{
  "model": "segmentation model",
  "image_size": 48,
  "horizontal_flip": false,
  "norm": "batchnorm",
  "hidden_act": "mish",
  "init": "torch_default",
  "beta2": 0.999,
  "max_steps": 12000,
  "weight_decay": 0.05
}
Rows from block 3 of a small segmentation model, named by matrix and row number. Rows with one number belong to one channel. Each number is 128 + 32 x the weight over its row's rms, rounded and kept within 0 to 255. All counts start at 0. Numbers have three digits each.
After each channel's rows are labels from the 100 images, of 14848, where the channel reaches its highest value: "strongest on" is what is common among them; "patch colour" is the nearest of a few named colours to the mean colour under the peak. Only what is clearly more common there than usual is listed. The data: rendered scenes of toy objects such as cars, trees, mugs and chairs.
# convs0: first 3x3 conv (model.enc.1.0.convs.0.weight, 96x96x3x3, each kernel summed), inputs 64-95
# convs1: second 3x3 conv (model.enc.1.0.convs.1.weight, 96x96x3x3, transposed, each kernel summed), outputs 64-95

convs0.39:150121114137057086101137140172167132081148135077152121127130104094111101150139133152095146105123
convs1.39:116108068095230086129135137094050094115100136093099154097136137142150137141115129100185099079123
strongest on: tree; ice cream
patch colour: black

convs0.38:118135123133144107154115135145108140059083130139148109163137114127115157152156117048075088147132
convs1.38:099099136080093124106138138143117162114159100119075075079118150160134122120184144120143116106157
strongest on: trophy; largest object: trophy; flower
patch colour: black

convs0.14:133141057102139121076164121131079103178131074106105088150126097136149123099095104149130126121102
convs1.14:116154161141131161119135122155165084082134165123165167103144165138105157144168160151091160128136
strongest on: ladder; candle
patch colour: pink

convs0.76:053129069095096101128100099092080138122093096067097135170155168090152116152132151063070138154130
convs1.76:170100153159118148087098135144147097136135072151156094088137123115148161108135131175200166120114
strongest on: table
patch colour: brown

convs0.31:132078085091105126116137128125138109144114131079105141120143112101108081114100124122089135075094
convs1.31:112175100138090124086134143127138140117177103152197162110146156108115135080119127091111180098111
strongest on: dog
patch colour: brown

convs0.52:100088095091134113095099125141096131198132077169072133159116106099108097139111127131097154114077
convs1.52:081142170171112130172119142089117099122151156146154129113086150121128192167154172129134116133148
strongest on: ladder
patch colour: grey

convs0.37:145147107148143111166101134166073102089072147070113104118143114182097098057128088115106068095129
convs1.37:103123072148098092103159142137136140179140157117117118185098079157165155106128154095125112156056
strongest on: candle; ladder
patch colour: pink

convs0.40:070130133052126109090121085167130112109136133114087135066086086081101114159110115092094103185108
convs1.40:122093087102150091137093147107127127124104131119129082098092109166113143027114091125072022126166
strongest on: flower
patch colour: brown

convs0.78:169131185121170155170137126113112174120125074184146097175164168150111162112145116121179131147162
convs1.78:082131108084102081088129105124130167187120118121046058128112120097161093106129119110109113124142
strongest on: hammer
patch colour: grey

convs0.51:122168117079065093108187160132020094140134064111079176140114116171114111116096145108119129113148
convs1.51:168129110164131088089146115133155100135078107135158108118113113115123158134127111111145162198082
strongest on: hammer
patch colour: brown

convs0.48:117124105139115152105117155093110105097153089125144131110159096136156142099068079125064139155163
convs1.48:150137158100152117115143104158105132161063115095162150086155183147060180101158137142182098069123
strongest on: pine; candle; largest object: pine
patch colour: grey

convs0.8:141116071134115141182145133087129091092133114160169099149140069149087136050129112127116100084138
convs1.8:096133137083140155064106184170117136171156131123116144169082174150111164085177147116071142095100
strongest on: candle; largest object: candle
patch colour: grey

convs0.28:107153149147103111072168142071105073069140126106142084126145135130085143114088083146108144113166
convs1.28:162133157059153121172103114129111159151097135156075107143155100170105081173128160158172103144138
strongest on: ice cream
patch colour: brown

convs0.75:144129128112085126118125154153145152134111147103100101093065102177117098093151127113099087061123
convs1.75:108131131095152144137113096171138139131046118161136153132191126108151107141122099104126130121135
strongest on: snowman
patch colour: brown

convs0.95:100056133135055095114145103112159172100100171149157084119131082131064126092151127143096128076111
convs1.95:116140088140165100115094105133076052077176129100134137100150131117123157131090145164144135189167
strongest on: ice cream
patch colour: grey

convs0.20:124092120101128163116120100077099120160071094084055074117092110085111064102132130109123129087114
convs1.20:135180130106210084080168157198165089067176129124185123119140117158129121143144131137112104122130
strongest on: car
patch colour: black

convs0.67:153144086118120064084110103154150133101077103039121151125072119129146145131096106108090117131111
convs1.67:101106146096098089124117127157085088113132146148132146203136193137077096217163159142127160036100
strongest on: hammer
patch colour: brown

convs0.30:101137108145087123084108131149148076139097098141105121099075062075119084113105135139079182144111
convs1.30:122192127131211065134111122116093150153158089118134141135142143152156190138130082078135087094145
strongest on: trophy
patch colour: brown; black

convs0.25:145088129071100064090106095108071105160166062148092054136100127135103129081082092116135139073176
convs1.25:109144147137168150189128098098142092096124148128134124119156109129132154140122132165152147110122
strongest on: boat; hammer
patch colour: grey